From a checkpoint of a small contrastive image-text model: 19800 steps, 97500 training examples.
Rows from block 6 of the image encoder of a small contrastive image-text model, named by matrix and row number. Rows with one number belong to one neuron. Each number is 128 + 32 x the weight over its row's rms, rounded and kept within 0 to 255. All counts start at 0. Numbers have three digits each. After the name is the row's rms in percent of the matrix's.
After each neuron's rows are labels from the 100 images, of 14848, where the neuron reaches its highest value: "responds to" is what is common among them. Only what is clearly more common there than usual is listed. The data: drawings of small networks of dots and links.
# fc1: MLP up (encoder.blocks.6.mlp.fc1.weight, 960x160), inputs 0-79
# fc2: MLP down (encoder.blocks.6.mlp.fc2.weight, 160x960, transposed), outputs 0-79

fc1.124 091:177168104072161157125138137154132142132159141120088194144159110110120141123104139139115165105105085102115118163189160149135067152118169101118117126072113107136106039098103137105113063138146089139121192120111099123122153128127144129105152125
fc2.124 104:121127141123128204194128054124132106130135130124109122170055111143166103142150069099094068170074151145171154133105162117158106094099094151172128160082110141080085114113172125136148070098085124110121129196156170089173099148108177098148122145
responds to: ladder; eight dots

fc1.272 095:143138143112120156106136038117113132158194186103169112099135199143129133190130126114135058159185192112120134153117110178164124120137190143111157124074146138146142099112084145127130099174133093117167102131098170142131160124079151086061125150
fc2.272 111:132138151140120094180126105153169158107135113080187141143232089147159137165118105160114128129100145163128094100130103131151102068180160157090096145101118121164139111156179185123154103168115101141101123085136146105177147098166115159108178160
responds to: complete

fc1.206 093:139137163112154132130178059124155149162137138130148186120112131121080151138190101129158078201074134103176146162168138116150111157084097077089086127088143108116184067155095117129059082131117109063157154172177129108142120106088122089135154146
fc2.206 089:155111163098177132190196170113163090164124151154133050131068079209135231122147106112112074116098089100161168072096136076160149140142101145125175146060098151067144180142106119103136126126100124114183091139116107111126144127112131141094127106
responds to: complete; nine dots

fc1.137 101:094176111168137096037103107102118062151100169116163092170149086111093155113159126119155084108120132112141110183107061189075066138158151145116128135138056128154133122119113093154144100129094115116192167139161169174127014101100149168198123094
fc2.137 100:109064142072099145079154124107144115141167150138092159169170163159130119149138123088123129109137127099130141089190104129118220174140108126075142097122154153168138088113091135048154113149188130091163156130218144123133185095107101130144173088
responds to: complete; black dots

fc1.9 095:111160172195178134113128166073134118129109084071096102168166102173078156081091069164107180099125104119178139095114148135093108137156131099152175128076097132116142114087122067170133112170135144137148093169153153132054179110121126101144117155
fc2.9 099:122123150123107098178118140126156122116135079116083107137177158176097158117144137084121111106167119207148134159159114046146108158111083120140135114153118208142121120128086137086090089139084114108169165084181142137103208122158141123116166141
responds to: teal dots; complete

fc1.11 098:101185122105127143105088108138177111142102174129107084128156151144162162155159129117104208114159099130161143170102115153132077088135107114143086110117126102188149112139063133067077138119156112124037130163105140101144106095141203137151124129
fc2.11 094:152132135153128094183170122161165059156170152207143143114117112074145115058144065066127102097113144096089133125128161114137140114090161102089094138098133087115121079146110146113172119133134078116120125110093161116136078104126065143146195094
responds to: teal dots

fc1.285 096:100109182097095108064122154133138153139132116166110150177104128110116127144122105118120114107076130110152058139103142147116098158182098110114122115203111085167138062162147121071120085098102124164088199138149140207121115104154109107161143100
fc2.285 103:086167141117140131126138125128215110070119111166151136152123108076119137153112101100126099162159182109119135158100086135185107116113156105180126149131129134161158109098125081079144190132093120135075122121151137105098143090166072116142077145
responds to: complete; purple dots

fc1.352 103:199150185174130128105156072124140129148100126102128091117100105146139183075135146115180142133079165107119143129094113113091103167077132094091165129178109128109088097095128145096125138159122113160243124151125122132144134120089061117127159130
fc2.352 116:127131074137160164147059128185159153144138095138135116098061154125144147133142114111135109039120136093142154152113152146154138209138137163140166133105170077140101135138102122148142197098140150077138112140068185106161138152118095158150103113
responds to: yellow dots; five dots; loop

fc1.404 102:110125161184163146121140092138154083105079199136106094107106137111110153150104130113188153203106113106165136146109110079105156126154119115145173120139085107072154123130120127163129170098116045075182067047099110120105101042146069086190122158
fc2.404 089:097148118117129189100139134165107187153117111151120100142092128137150162114116065180096124068095122109134155179141089157168128120120159129182136116090172115151142153115075107121151140125126201127089149088062125150134127090157121155147033093
responds to: yellow dots

fc1.43 112:102189152158156110123084123160161115194079187112167147122140089101084104130151101148179145148142109182091143134079170171122069158120102105124106105120127121092167062132124121115076070136086140094112114105103133136128042046108114131128123157
fc2.43 104:119141121131090162130093133091097082147149130090140098137106099084167076147093146133135140133089089203148078081107097190146152121076106125113145097117170150131167224071117133082149155106075130184113166126143100107125177074098124097129144107
responds to: complete; star

fc1.59 100:141166095157125095113114128111100151165172123147142164121155086165093110109141121124177180165164113139119057167123121171091127173055144119082172109110156065126128122084121107154122142106082115076107206128191081127098114118120110106168145149
fc2.59 093:156074128097119222190135166150178175134053133109081083130087114139171150090199134100111098166153116114089120133053115176140158185093119122137137123060158155084136141158105118044104124063143097094138163124148158123130148163105100162115127142
responds to: ladder; eight dots

fc1.156 105:149144145127127107123108096154145120138155105100089120125110165122065134027139109127191132062118073126155132109102097122120095162175092153115175138135138116092154137166155109136143118124139109138128147125130145148138123115103101114155110138
fc2.156 120:145152172076141082101193123107106104116087121095090139090137159098122151134134163097149125149140105121160160122186181088114140145045137118069139115152151131151133151155181121099142108099143117115093087140141132107123108108112127080123155140
responds to: teal dots

fc1.749 109:071131171155115133121188063181142200139120143154088080151129127169164159090045104107134116103189064157125115135064141114108126148141120132151098134156172123175110111113125123088115154079114105163105124144141110123087074125119095108170095160
fc2.749 104:115126125090137109150143132126124137112141133098182084148139111121115135144216125127145146112136095109157130097152079104118117160147109140106179165140120159195108155166132127146130110118113127127178107142102132114036154021106145121090192094
responds to: teal dots

fc1.653 100:108227165071169129103112110186135107144149097089130140117073125087194144129156095106101115147101122117125086156099103085092145123134133106109083114118123099152152160183148091144132195147118117109057163119102142143058146094101129122137135120
fc2.653 085:175174085084144125150119040137138184099147105054111106097162107198163143145100059090167126110153126068139140163143110109151090081119133112143155125124104085114116146132111169097130111092131116134143159205162110121140155102170181124109107155
responds to: complete; nine dots; star